Rows from block 2 of the decoder of a small spectrogram VAE, named by matrix and row number. Rows with one number belong to one channel. Each number is 128 + 24 x the weight over its row's rms, rounded and kept within 0 to 255. All counts start at 0.
After each channel's rows are labels from the 100 clips, of 14976, where the channel reaches its highest value: "top examples" is what is common among them. Only what is clearly more common there than usual is listed. The data: babble in 24 made-up languages, each with its own sounds, syllables and stress or tones, from a formant synthesiser.
# convs0: first 3x3 conv (decoder.decb.0.0.convs.0.weight, 192x192x3x3, standardized in use, each kernel summed), inputs 96-191
# convs1: second 3x3 conv (decoder.decb.0.0.convs.1.weight, 192x192x3x3, standardized in use, transposed, each kernel summed), outputs 96-191

convs0.3 [149 131  87 157 159 183  60 111 108 133  64 135 112  78 143 101 143  89 116 141 136 122 121 171 159 122 136 130 136 164  93 161 141 131 125 120 134 139 148 158 120 167 115 108 109 169 150 132 137 114 135 119  71  88 132 133 151 110 115  95 127 106 131 141 117 120 157 140 156 130 114 140 100 103 141 112 170 132 112  86  97 111 125 143 156 126 128 122 174 138 114 143 112 104 145 135]
convs1.3 [142 111 112 114  74  97 187 128  97 157 155  87 188 132 114 120 139 154 137 122 135 127 136 121  71 124 128 116 143 145 148 131 118 118 102 144 156 131 147 144 172 134  84 104 161  57 141  97 111 121 150 133 165 149  94 126 151 124 119 131 124 147 172 142 102  84 105 163 192 123 133 130 105 106 128 150  91  91 177 104 158 104 102 138 121  97  83 137 119 101 105 117 146  91  98 142]
top examples: voice: child-like voice; prosody: tones

convs0.167 [159 104  92 195 149 100 122 108 147 154  84  99  83 101 125 145 123 107  96 136 146 110 107 167 129 149 131  87 161 130 122 112 132 140 114 163 121 110 158  96 120 148 121 111 100 123 173 123 135 154 117  91  94  68 112 109 115 154 129 142 126 163 127 100 126  99 128 126 136 157 144 102 164 144 166 139 156 112 123 123 144 140 160 129 144  89 104 124 188 112 145  82 159 148 168 121]
convs1.167 [122 129 138 123 149 123  94 147 146 131 119 188  86 125 127 117  95  94  93 145 156 184  87 150 153 120 101 150 146 157 130 122 134 149 138 131 107  97  98  93 158 168 156 164 113 156 125 179 138 125 130  87 126 113 154 141 168 120  97 145 127 166 135 130 120 158 112 157 120  92 197 151 102 137 149  85 133 155 129 140 139 142 168 112 121 134 132 118 114 115 131 139 140 119 149 175]
top examples: voice: low voice

convs0.61 [120 131 195  89 119 155 126  92 206 149 140 152 109 141 133 149  97 144 110 126 137 118 142 131 108 131 112 155 160 132 108 142 145 143 130  98 156 120 134 117 130 133 131  99 121 133 129 158 124 117 113 158 142 119 143 126 131 129 120 122 119 156 111 128 119 128 113 100 148 138 138 154 114 120 122 152 118 147 179  84 154 102 132  60 132 122 128 159 135 170 112 131 171 144 119 118]
convs1.61 [122  86  74  80 126 121 116  95  67 155 142 171 131 120 125 143 137 111 121 140 151 150 123 131 142 133 106  71 107 128  89 116 130 120  87 132 147 136 136 135 145 114 178 138 149 118 151 136 138 111 114  97 156  98 135 130 122 106 165 163 126 145  89 143 115 117 133 173 136 121 126 171 110 128 147  95 104 114 121 129 126 136 143 109 132 114 160 109 129 121 128 141 126 137 131 157]
top examples: /ǃ/; /t/

convs0.181 [119 168 164  93 157 102 180 114 165 113  87 142 105 161 121 143 130 153 144 114 134 142 143 166 120 120 109 104 121  92 166 157 131 101 138 148 117 139 133 190  93  97 114 106 134 118 126 124 122  88 129 139 112 127 118 126 127 159 120 106 116 140 151 130 169 136 109 139 124 118 137 139 132 161 178 133 150  91 146 139 155 119 162 120 127 106  95 144 143 130  85 150 149 102 132 138]
convs1.181 [ 99 121  97 159 110 137 120 153 116 142 152 119 136  88 128 148 137 117  76 132 144 104 114 128 142 109 141 172 124 164 124 104 128 178 122 128 176 140 144 105 148  88 176 169 113 124 120 152 131 134 131 113 121 124 126 115 129 113 116 115 121 181 102 110 126  79 130 111 125 159 149 132 136 159 148 113 124 124 121 108 180 114  88 125 147 161 106 158 142 128 164  84 164 125 116  88]
top examples: voice: deep voice; /i/

convs0.23 [ 92 154 186 181 138 132 114 122  95 108 127 105 115 126 146 116 156 130 104 119 128 148 133 120  95 137  89 138 180  81 130 135 105 111 144 107 154 159 126 147 123 130 157 129 162 108 138 148 129  85 153  84 147 120 161 102 114 137 147 131 177 146  85 130 141 145 149 108 164 144  96 101 102 166 151 153 120 166 185 114 131 133  98  61 122 119 138 160 123  95 120 180 111  99  95 111]
convs1.23 [166  91 111 100 102 142 142 149 117 139 155 100 106 127 115 121 159 174 132  93  96 115 159 132 105 134 103 112  90 167 123 115 116 165  87 121 137 174 143 118 157 109 103  83 145  73 148 120 114 108 162 127 163 151 142 129  77 114 113  93 150 131 134 122 107 103 103 166 140 140 150 142 145 140 130 127 120 107 131 128 107 176 129 152 137 113  93 133 107 132  99 117 115 156 128 150]
top examples: voice: low voice

convs0.149 [110 124 109 187 126 120  90 129 121 138  85 111 120  85 103 145 113  93 106 142 140 114 138 140 110 177 131 139 159 143 153 130 146 141 144  98 110 141 140 109  78 115 112  98 156 154 122 171 121 149 181 143  89 133 124 117 173 138 137 109 124 123 120  90 139 140 120 151 140 156 100 139 100 155 128 138 136 160 121 136 151 129 119 157 111 173 105 134 146 108 108 136 168 141 134  90]
convs1.149 [152 142 107 107  90 125 150 139  86 171 142  54 169 158 141 145 146 151 119 148 124  68 112 139 101 168 150 138 137 116 125 179 113 129  99 164 151 134 127 155 193 151 101  96 117  76 141 102 126 133 159 119 156 168 135 147 149 117 136 140 116 107 126 153 135 105 115 118 172 115 132 115 115 110 126 176 115 113 129  78  85 127 134 103 103  77 121 124 114 128  97 124  88 140 114 145]
top examples: clipping

convs0.126 [132 150 127 135 162 133  94 119 156 130 126 148 106 141 164 123 141 122 100 141  90 116 107 127 139 124 115 148 122 112 108 145 167 172  84 126 145 111 102 111 109 148 155 136 105 125 141 138 173 135 146 146  67 131 145 106 137 134 127 115 154 149 139 174 119 120 143 147 115 112 161 153 131 126 109  97 134 163 147 102  96 105 152 101 143 144 142  88 116 151 104 120  95 158 156 151]
convs1.126 [140 128 142 141 137 118  88 150 126 112  99 124 152 133 150 136 101 130 117 118 108 151 120 136 140 105 129 174 132 130 173  91 177 128 152  90 109 161 162 124 117 105  88 146 193 131 126 139 159 110 162 143  90 159 133 167 133 103 150 139 160 101  94  78 153 114 141 103  98 151 103  96  98 150 169 146 150 120 133 118 159 115 117 135 129 132  85 164 114 161 111 126 123  91 128 162]
top examples: /ts/

convs0.58 [138 123  92 151 160 148  82 135 120 105 160 130  96 156  82 113 158 116  98 140 101 107 152 118 142 106 142 214 130 156 142 147 106 174 100 179 121 104 131 139 114 167 109 120 146 146 125 114 128 104  95  81 102 117 129 131 115 117 135 120 138 131  93 130 138 140 117  92 168 175 149 138 167 112 131 124  95 104  76 117 118 134  69 136 134 150 100 139 125 143 119 104 144 124 146 152]
convs1.58 [145 123 148  99 102 157 100 110 175 103 118 109 109  78 138 179 128 147 120 106 168 169  85 113 145 152  98 104 124 144 121 145 126 112  85 113 115 145 130 130 117 160  96 127 140 115 142 149 178 108 168 156 172 119 120 145 142 140  45 119 133 148 137 156 150  81 100 109 104 154 125  95 115 126 135 100 100 169 196 139 151 119 150 117 135 125 125 111 111 100 112  93 136 162 142 169]
top examples: voice: high voice

convs0.116 [ 88 106 106 121 100 114 129 118 180 109 131 119 119 165 127 131 103  84 129 110 156 114 142  94 152 141 164 128 120 138 135 121 144  61 135 115 127 112 119 107  97 117 139 146 149 104 155 121 182 163 123 140 131 104 130 137 136 141 153 171  93  95 137 126 125 121 102 135 115 133 121 126 120 117 100 142 127  77 119 112 114 155 148 141 157 116 136 126 142 150 160 139 119 120 155 114]
convs1.116 [100 149 140 133 166 132 126 110 135 119 120 167 112  99  77 144  89 111 132 153 163 142 118 117 136 124 106 101 139 127  91  95 118 139 117 116 113 152 125 116 129 190 137 121 128 112  84 138 134 155  94 129 118 118 133 117 124 166 115  93 153 147 125 152 179 158 157 102 113 134 134 138 112 150 136 119 149 155 101 153 144 148 149 117 158 161 116 112 144 137 141 128  92 119 113 148]
top examples: voice: deep voice

convs0.39 [125 156 161 127 155 118  79 128 135 116 104 103 136 107 117 177 129 133 153 140 193 160 148 113 167 152 158 115 175 118 127 134 126 162 139 135 132 100 171  93 114 121 153 126  79  92  63 154 144 122 104 112 145  76 124  99 167 132 130 114 119  99 137 138 156 129 149 118 133 122 108 133 127 114 123  98 131 126 149 144 157 155 121 140 147 156 148 134 143 166 109 142 141 136  83 116]
convs1.39 [150 122 113 106  96 120 178 150 111 196 137  99 101 201 128 118 127 149 145 130 109 131 158 126 109 183 128 153 116 121 142 126 131 103 130 156 146 165 125 168 144 184 114  90 101 128 161 102 103 116 137 141  97 148  90 176 138 116 153 141 154  72 125 153 131 144 108 116 154 110 123 119 126 117  79 161 118 102  92 138  94 146 110 130 142 126 119 103 142 105 160 158  83 152  99 130]
top examples: clipping

convs0.118 [148 134 134 151 148 115 186 204 129 139 176 114 122 159 157 161 139 136 134 131 119 127 109 122  99 116 150 113  99 116 160  87 131 107  99 104 120 153 140 163 136 119 110 129 147 149 114 127 124 154 166 132 102 150 138 141 145 119 125 125 117 120 125 101 118 144 120 110 101  94 155 146  93 147 110 157 138  95 136 127 120 129 139 121 123  81 143 119 100 100 143 123 137  94  68 131]
convs1.118 [124 115 144 148 172 153 142  83  81 121 141 140 132 128 122  99 138 109 142 108 139 158 148 165 121 103  97 111 147 104  86  85 126 111 141 114 127 109  91 103 143 144 174 158 163 157 111 174 133 160 147 134 108  79 115 108 123 139 121 119  98  93  95 119 169 133 140 129  88 102  81 121 157 138  78  81 143 145  82 168 116 133 111 103 108 147 144 124 148 143 159 171 123 118 150  80]
top examples: voice: deep voice; white noise

convs0.101 [141 130  82 143 154 103 134 137 136  96 144 119 140 120  94 160 186 109 102 159  93 143 120 128 117 119 112 135 176 134 163 148 138 184 140 141 109 152 114 138 154 115 123  86 162 134 108 157 120 151 130 110  90  85 104 125 125 164 118 117 132 110 100 135 124 143 128  99 117  96 192 151 144 132 139 113 118 131 146 137 117 140 141 134 140  89 157 167 137 134 154  95 112 110 144 111]
convs1.101 [151 143 149 110 139 159 106 165 138 114 116 106 118 155 127 125 113 123 142 133 124 111 108 127 130 108 129 141 104 127 123 140  75 118 107 135 130 112 130 131 158 149  66 165  93 184  87 101  66 128 111 174 126 133 104 113 158  99 100 104 131 108 122 118 125 161 100 147 111 125 124 123 154 107 163 111 150 145 110 131 146 155 136 110 129 154 101 158 114  95 151 137 146 123 114 112]
top examples: voice: deep voice; /t˭/

convs0.178 [133 125 129 138 141 143 145 113 109 135 152 112 127 108 144 135 141 197 168 145 127 128 145 127 146  75 127 154 165 112 142 124 106 151  84 108 105 122  88 124 107 130 105 127 139 177 137 131 106 151 112 108 124 147 175 127 108 115  94 154 102 139 131 149 170 105 150 118  92 172 122 117 121 120  87 139 143 111 117 146 173  65 115 159 121 141 149 110 133 148 128 134 117 141 142 144]
convs1.178 [128 124  90 132 139 128 163 118 138  98 146 156 113 124 115  81 116 158 117 120 135 144 101 110 114 129 131 157 126 108  93  86 165  86 137 110 140  96 151 106 118 116 129 146 103 149 133 137 158 135  87 109  95 127 100 175 148 135 132 122  94 109 144 137 124 101 112 127 153 112 122 136 164 145 106  82 154 114  88 167 127 153 129 157 133 149  86  76 119 101 102 147 151 100 149  88]
top examples: voice: child-like voice; prosody: tones

convs0.166 [143  80 156 133 108 131 114  75 140 148 171 138 125 185 101 175 139 127  90 107 126 136 148 150 109 155 105  96 147 150 138 128 124 148 120 124  98 123 116 151 138 112 131 185 155 135 105 124 164 115  82 127 136 108 126 140  97 127 148 121 123 142 132 121 129 106  99 123 108 127 145 124 130 129 114 173  85 150 115 137 142 114 164 154 104 117 117 176 124 147 145 167 152  86 165  72]
convs1.166 [ 90 119 132 146 122 122 113 132 163 104 102 131 167 128 134 170  95 120  80 111  85 133 135  94 103 109 145 183 143 120 108 116 114  97  95 141 173  92 151 115 125 117 127 150 125 169  98 133  90 112 150 148  99 113 154  98 175 110 148 107 156 111 153 128 132 103 103 123 126  97 170 117 160  91 119 116 122 156 146 167 111 152 107 141 113 109 146 108 127 147 137 144 156 152 122 128]
top examples: prosody: tones; voice: child-like voice

convs0.7 [130 114 105 143 146 173 141 146 178 132 129 120 125 135 143 125 126 125  85 165 112 133 122 136  88 144  71 222 148  93 124  83  88 135 112 150 133 186 122 143 126  97 112 150 123 161 112 141 141 141 102 112 156 145 108 168  88 128 120 101 142 137  94 119 108 124  98 153  94 122 156 133 162 146 141 127 109 154 124 128 134  95 125  68 116  98 142 141 122 114 149  99 150  98 126 121]
convs1.7 [118 128 148 167 162 148  96 115 161 128  99 125 105 143 140  94 133 103 140 147 138  90 136 147 124 144 121 139 155 105 150 133 101 136 143 133 124 160 140 123 117 147 104 161  99 172  73 129  92 119 139 138 114 134 131 144 148  99 119 119 134 101 141 107 130 174 116 119 120 110 143 101 141 112 149 160 162 194 129  87 154 119 131 134 123 148 124 159  94 118 125 134 138 138  90 129]
top examples: /ǃ/

convs0.75 [163 154 105 142 154 144 110 105 140 132 114  94  96 107 100 176 118 118 123 143 102 106 100 147 152 116  98  91 185 179  77  98 108 139  91 155 133  83 163 117 131 155  73 111 119 120 123 143 106 124 179 154 106 138 111 105 140 120 171  91 159 138 164 108 131 133 157 142 113 139 184 130 106 158 127 119 143 168 136 109 151 123 141 125 132  70 118 121 126 145 144 106 124 112 173 117]
convs1.75 [109 170 123 152 172 122 128 106 110  83 114 169 138 116 105 145 153 129 128 133 116 153 115 138 154 119 117 121 152 133  95 106 144 144 174 139 123 131 112 116 133 143 147 218 125  97 112 144 146 123 138 116  81 113 111 127 130 172 135 132 127 112 102 149 170 169 158 127 120 153 123 132 112 128 121 172 127  98  88 167  65 137 160  90 100 150 126  79 158 128 175 170 134 134 106  95]
top examples: voice: child-like voice

convs0.171 [126 119 131 144  88 137 142 138 131 146 112 114 132 110 144  95 149 163 133  75 132 135 113  77 178  73 122  95 133  98 125  84 173 128 132 139 161 145 163 118  96 129 141  78 123 133 142 130 112 122 114 134 100 120 152 112 192  98  72 124 163 146 117 129 127 163 130 138  91  98 117 121 130 143  95 136 146 137 107 143 149 145 111 130 112 142 146 102 140 123 105 113  88 108 140 120]
convs1.171 [166 118  87 118 118 156  88  94 120  98 135  85 142 131 125 186 126  92 149 139 142 131  84 129 110 148 125  92 109 127 131 172 125  86 139 128 141  98 137 124 126  79 139  86 117 151 108  97 147 133 119 116 116 118 136 148 102 104 142 118 124 144 101 115 146 103 155 117 160 126 115 121 113 135 137 111 125 132 105 127 121 102 141 112 130 122 134 113 130 108 127 129  90  86 146 152]
top examples: voice: child-like voice

convs0.25 [169 151 124 155 129 117 136 120  81 132 149 130 120 126 133 119 152 125  85  93 126  75 131 146 106 145 140 131 138 108 101 113 115  82 114 160 126 149 104 122 116 148 155 102 135 148 115 121 147 139 115 122 107  77 145 104 116 162 117 134 130 154  93 103 133 148 119 165 102 127 131 144 100 139 123 158 178 113 125 119 101 124 146 114 130 129 124 144 107 161 110 139 155 137 101 158]
convs1.25 [104 142 118 152 150 170 128 136 107 107 104 125 102 140 108 107 123 114 137 149 115 142 117 121 151 119 101 153 159 180 104 103 173 122 139 103 115 125 104  98 100  95 145 180 159  93 101  92 126 160 157 148 160 127 163 114 113 189 114  73 131 120 106 132 147 161 153 117 103 124 152 103 140 156 115 112 115 135  99 183  76 130 157 152 136 165 129  95 168 119 149 121 126 113 157  99]
top examples: voice: deep voice

convs0.71 [137 172 140  80 145 114 159 110  81 155  93 122 121 132 156 149  95 154 145 118 188 120 142 121  99 123 137  72 111 127 166 139 152 143 108 138 169  98 132 124 150 128 148 117 107 124 138 129 132 118 108  96 114 120 132 149 139 160 137 164 140  91 137 123  87 161 203  87 111 111 122  70 114 111  90 147 122 122 118 122 127 195 101 147 152 134 118 120 105 131 137 123 149 122 103 133]
convs1.71 [129 110  99 137 126 152 139 166 139 137 147 124 135 123  93  99 162 130 116 120  93 156 125 163 120 158 113 142 108 142 109 101 147 111 131 101 133 131 135 119  39 104 170 143 130 161 159 137 124 113 141 133  99  93 136 133 110 136 136 160 120  84 140 125 127 125 128 168  97 143  85 123  85 153 112 122 142 104 115 120 138 114  87 153 124 127  96 160 136 103 106 114 132 132 146 117]
top examples: mains hum

convs0.179 [ 84 109 124 108 126 165 115 144 150 126 136 129 158 131 142 117 151 105 126 130 137  81 152 104 105 117 141 119  87 125  96 115 135 128 127 137 137 159 128 115 148 148 131 140 121 135 152  96 151 132 126 140  93 114  70 160 143 134 118 134 181 108 163 151  86 116 124 162 116 125 121 153 160 105 111 131 114 177  46 146 107 152 110 137  97 151 111  86 108  24 135 130 139 104 155 162]
convs1.179 [131 176 124 150 154  94 133 129 121 117 120 137 138 117 121  77 109 149 135  96 161 136 125 132 166  94 155  88 121  80 111 136 109 167 117  88 120  97 146 139  73  69 151 125 157  96 141 144 162 137  97  88 163 149 151 132 153 129 144 151  93 194 119 104 105 119 139 108 132 128 147 142 116 147 129 106 121 128 136 135 146 112 185 153 124 108 174 122 136 173 111 109 126 124 140 138]
top examples: mains hum; reverberation

convs0.32 [125 133 121 126  81 128 104 109 132 117 152 104 125 128  89 129 130 139 164 158 157 144 115 120  83 109 115 154 131 127 135 106  75  86 129 182 123 136 161 141  95 148  97 134 100  79 122 125 149 126 140  98 127 140 131 117  95 116 110 158  93 157 149 152 144 160 112 108 157 122  88  88 132 151 187 145 155  87 186 108 167 142 120  89 167 119 103 108 131 151 131 161 125  91 193 127]
convs1.32 [144 118 159 143 141 149 101 176 121 147 147 157  95 119 123  89 135 126 126 104  78 131 139 120 154 152 108 141 150 136 161 113 127 154 125 108 120 172 106  71 153 129 132 131 140 104 135 132 120 132 215 109 123 110 141 130  72 164 122 125 123  80 156 120 161 161 126 118 101 151 150 120 128 144 108 128 146 123 115 151 118 104 129 156 136 167  71 126 105 154 107 108 122 131 127 131]
top examples: voice: deep voice; clipping

convs0.120 [157 132 125 166 146 155 127 165  88 149  98 139 162 108 171 162 119 116 145  96 122 102 141 161 138 118  93 108 135 115 162 111 126 118  91 141 148 133 167 110 179 112 123 144 147 119 116 193 108 126 131 154 143 105 116 142 121 137 153 107 115 138 115 130 108  95 138 141 127 114 130 150  99 152 124 115  92 129 130 102  84 170 180 136 113  88 167 128 101  92 166 161 132 117 133 121]
convs1.120 [122 133 167 120 110 136 147 150 113  98 146 124  71 117 107 120 114 124 140 144 156 143 160 106 124 121 146 151 132 155 114 111 147 113 170 108 128 148  93 109  83 143 150 126 113 165 120 107 166 121 116 132 151 107 176  87 130 146 120 147 115 104 125 119 104  97 107  97 133 121 163  82 154 169 105 107 143 190 137 110 137 113  94 117 148 138 111 116 144 109 141  71 124  94 181 135]
top examples: voice: low voice

convs0.11 [110 123 158  92 146 157 126 141 107 119 134 158 146  86 116 141 123 130 111 115 160 122 127 156  83 124 110  57 148 186  93 141 109 142 142 172 101 114 137 130 135 154 123  88 100 117 121 147 147 176 151 131 100 134 102 148 147 137  89 142 122 122 137 102 115 143 110  88 144 132 143  92 129 117 105 121 108 151 153 144 170 119 124 180 181 140 110 111 190 157 128 108 114 122 160 142]
convs1.11 [109 161 113 170 148 136  86 132 150 128 110 156 131 108 122 113  95 128 150 147 132 123 126 122 118 169 173 131 151  96 104  98  68 104 116 147 127 113  86 120 142  84  96 124 134 137 108 108 113 117 116 103 131 151 119 119  75 170 168 121 141 154 138 118 104 155 114 150 113  74 142 159 151 112 149 153 162 159 128 167 118 125 145 121 167  84 165 132 127 110 134 153 153 114  95 132]
top examples: voice: high voice

convs0.106 [174 123 103 104 151 153 124 123 123 133 124 120 136 121 145 107 143 127 111 113 129 139 141 128  92 118 113 127 141 127 101 111 119 152  78 171 100 110 124 167 132  99 161 124 117 133 137 126  91 165 153 105 117 151 143 104  99 146 135 107 131 124 140 139 139 140 134 117 156 109 166 171 110 112 151 150 104 161 123 108 113 168 111 135 153 118 102 123  71 146 143 145  78 103 146 151]
convs1.106 [125 116 124 157 140 126 118 141 131 121 110 140 118 131 130 134 113 114 127 124 147 152 105 146 162  97 120 135 151 155 116 142 156 102 153 141 135 167 112  68 137 129 146 156 124 127  91 132 156 126  90 108 109 107 150 151 103 111 154 150 111 157 145 124 126 117 173 147 110 124  85 157 119 157 189 146 116 129 160 143 111 108 123 103 149 121 138 187 119 131  68 106 174 140 191  90]
top examples: voice: low voice; /ʎ/

convs0.84 [139  97 116 163 119 170 135 107 111 150 102 119 134 117 150 156  91 146  99 128 106 125 143  90 135 148 133 180 124 114  96 113 143 144 116 115 182 135 126 120 149 131 138 141 119 103 176 182  96 168 101  76  83  99 121 153 130 127 112 135 138 150 128 182 140 114 130 143 157 196 131  91 121 129 147 162 156 134 163 135 159 104 175 111  86 119 130 125 124 107 104 151 108 123 134 117]
convs1.84 [101 149 155 107 158 118 141 137  82 151 176 166 124 134 112 152 101 124 164 167  91 139 138 181  97 150 105 123 120 154 125  76 141 116  89 157  91 138 113 155 122 134 103 146 121 120  97  95 155 158  65 111 150 142 141  93 137 172 110 117 114  85 133 153 131 137 109 154 135 133  91 151 141 135  96 119 158 126  73 151  81 146 120 112 110 153 138 140 154 138 151 132 139 126 121 138]
top examples: clipping

convs0.89 [ 92 138 185 153 141 156 137  83 146  98 135 158 118 144 110 116 180 110  73 137 103 113 152 145 114 126 111 158 168 130 111 131 174 157 142 116  91 127  66 145 154 112 135 155 153 117  93 122 180 133 126 105 139 148 114 132  85 107  82 120 105 182 161 144 164  92 162 143 128 135 132 122 147 108 160 103 110  84 129 113 140 119 152 131 147 112 106 131 144 161 123 127 139  97 169 145]
convs1.89 [137 129 105 158 115  91 146 107 176 150  72  90 161 156 161 144 114 118 102 103 134 120 152 117  96 163 124 120  87 151 144 144 139 115 166 126 165 123 170 133  90 120 135 127 132 137 155 138 120  94 158 149  84 156 157 149 129 112 169 118 136 139 155 101 131 107 118 130 149 133 141 155 122 127 153 157 117 140 150  85 181 114 113 165 108 110 142 154 108 111  80 132 143 135 121 122]
top examples: prosody: tones; voice: high voice; /w/

convs0.79 [115 119 133 121 140 136 114  99 115 121 136 155 159 106 110 139 155 122 122  68 102 126 107 109 152 115  83 121 160 132 156 111 155 113 105 147 110 171 129 123 108 149 124 134 190 130 156 138 130 159 135 141 130  95 113 117 177 135 120 105 146 127 150 118 127 104 123 133 113 141 115 117  82 169 165 135  87 145 106 124 114 133 136 140 141 184 123 112 131 187 149 116 116 150 124 106]
convs1.79 [138 133 111 113 138 153 110 135  99 107 180 141 172 119 105 113  86 127 137 174 127 127  83 134 137 111 137 110 135  68 145 168  97 193 124 137 105 148  96 127 162 128 104 156  88 145 110 130 114 134 108  82 153 108 130 105 129 120 144 108  89 124 125 130 127 183 136 143 133 149 130  97 113 135  98 130 145 110 108 141 128 150 151 140  94 125 103 110 130  68 137 150 115 107 175 127]
top examples: clipping

convs0.66 [ 94 144 176 114 161  96 138  74 126 104 130 134 144  92 111 127 134 127 128  60 173 133 123 103 161 108  94 115 187 107 131 124 142 146 121 143 135  94  98 100  89 152 148 107 139 102 103 149 144 110 131 113 111 121 115 114 177 138  79 158  97 130 153 153 122 114 165 122 146  98 140 116 159 154 164 121  99 154 136  86 194 136 155 113 154 129 123 148 121 164 115 130 123 102 149 151]
convs1.66 [ 91 108 129 118 129 155 125 144 119 141 156 163 123  71 117 141 134 128 150 141 113 136 118 148 113 122 126 147 135 127 131 115 110 107  94 140 138 147 114 114 135  70 169 105 129 139  91 126 102 160 131 140 114 149 133  92 171 124 143 111 112  80 162 144 140 153 103 141  87 114 122 110 151 115  97 110 160 149 104 134 141 127 145 152 116 144 132 161 149 131 182 146  97 137 152 123]
top examples: clipping

convs0.70 [ 98 117 138 104 157 125 129 104 106 126 130 160 131 136 114 115 161 146 107 169 179 148 114 129 133 152 139 152 162 145 148  96 103 164 128  93 108 190 118 152 111 133 104 115 130 150 123 131 143  84  80 112 128 106 121 175 110  69  89  96 104 145 179 154 154 121 119 133 127 150 103 104 152  89 160  99 120 105 102 156 153  84 121 161 136 155 105 103 132 181 123 167 144 127 145  98]
convs1.70 [156 143  96 153 132 141 114  95 140 132  89  95 170 148 157 126 136 165 121 131 125 102 164 118 105 104 145 120 117  99 163 110 137 117 119 155 138 131 137 123 168 149  82  91 143 141 133 128 152 113 132 142 118 183 132 156  98 132 140 172 115 110 148 100 121 139 114 104 152 125 145 165 106 119 133 149 135 111 139  96 171  85  76 150 172 108 112 102 133 150  49 149 118 128  95 179]
top examples: voice: child-like voice

convs0.90 [117 145 144 136 159 145 128 131 167 114 131 127 114 127 106 129 131 141 116 120 136 124 150 113 151 116  80 138 109 103  86 141 135 167  95 112 132 136 132 117 139  66 121  97 109 121 137 152 184 115 104 107 119 148 153 117 135 173 102 125 156 116 126 122 121 151 152 120 107 121 154 154 132 129 145 136  79 184 148 103 110 119 161 138 136 165 124 125 126 214 109 121 122 104 119 184]
convs1.90 [135 166 121 111 109 105  98 125  69 139 154 124 138 107 155 135 112 180 101 114 139 141 114 157 143 126 137 110 128 116 152 115 177 132 131 120 103 112 142 152 109 117 147  87 143 154 142 123 170 120 126 117 159 122 136 121 127 135 135 174 115 135 144 134 134  75 137 179  96 105  85 169  80 143 134 117 117  89 143 121 149 114 147 130 140  98 135 123 135 173  73 112 147 158 162 138]
top examples: /ǃ/

convs0.0 [137 133 129 153 146 156  88  89  83 145 131 146  88 108 141 105 118 114 164 136 133 132 157 148 111 123 135  97  86 118 144 122 102 116 153 174 124 141 154 128 115 166  98 102 128  80 116 130 109 152 162 119 118 119 110 171 124 170 151 186 106 190 140 114 134 129  99 160 138 168 122  96 136  84 101 141 160 118 163 149 168 101  95 141 180 166 103 113 168 111 144 126 114 119 183  91]
convs1.0 [116 132  85 134 132 144 130 157 108 169 118 124 151 119 119  86 100 109 129 137  96 148  96 113 134  89 123 128 140 151  98  81 153 135 161 107 135  85 106  93 176 155 119 173 169 127 113 127 113 123 153 112 154 103 116 116 115 138 134 114 164 137  96 140 111 111 124 129 108 153 122 155 113 146 122 110 104 129 140 160  84  98 118 117 133 125 129 131 155 189 155 107 114 112 104 127]
top examples: voice: child-like voice; reverberation

convs0.43 [144 144 145 111 168 131 102 106 125 124 136  94 108 156 168 154  91  86 119 126 131  99 154 115 157 102 123 118 103  75 102  97 109 108 136 176 147 156 136 139  99 137  91 127 158 156 133 114 168  95 110 133 119 149  99 151 109 131 160 112 100 134 104 135 138  86  99 111 103 131 156 163 137 135 117 108 116 175 109 120 169 118 128 123 110 139 113 100 126 106 117 129 134 127 130 146]
convs1.43 [112 126 158 152 153 151 131 128 118 100 122 175 102 107 132 158 115 156 139 142 152 145 144 131 131 134 148 143 150 118  73 116 113 167 141  96  72 134  93 104 135 156 108 148 136 126 131 131 149 120 118  97 133 123 131 107 105 104 104 139 111 100 116  96 122 118 124  90  74 119 129 124 132 144 127 141 151  90 110 169 114 167 177 143 141 116 143 132 136 113 106 131  96 132 121 102]
top examples: mains hum

convs0.165 [114 116 104 102 132 137 129 109 123 125 108 142 124 107 154 150 132 125 136 184 134 132 135 148 143 137  95 137 150 115  58 121 110 165 114 135  95 128 170 131  73 133 155 117 133 112 127 114  89 105 117 159  95  99 161 167 109 118 131 120 118 119 147 130  93 113 119  91 129 134 133 127 127 134 152 128 107 203  87 128 132 115 153  97 135 133 130 157 170  90 147 113  96 122 131  84]
convs1.165 [204 154  78 129  94 131 128 141 102 146 121  99 138 158 111  91 203 173  99 130 159  91 134  95 131 163 160 115 121  87 125 152 114 145 110 167 144 118 128 142 114 142 133 125 116 111 140 136 131 150 159 114 121 102  89 155 124 110 147 163 123  90 139 126 113 111 142 112 136 166 137 117  79 140 120 151 100  81 119 132  84  90 152 155 116 145 110 126  92 120 125 159  97 137  86 172]
top examples: /ts/; mains hum; /s/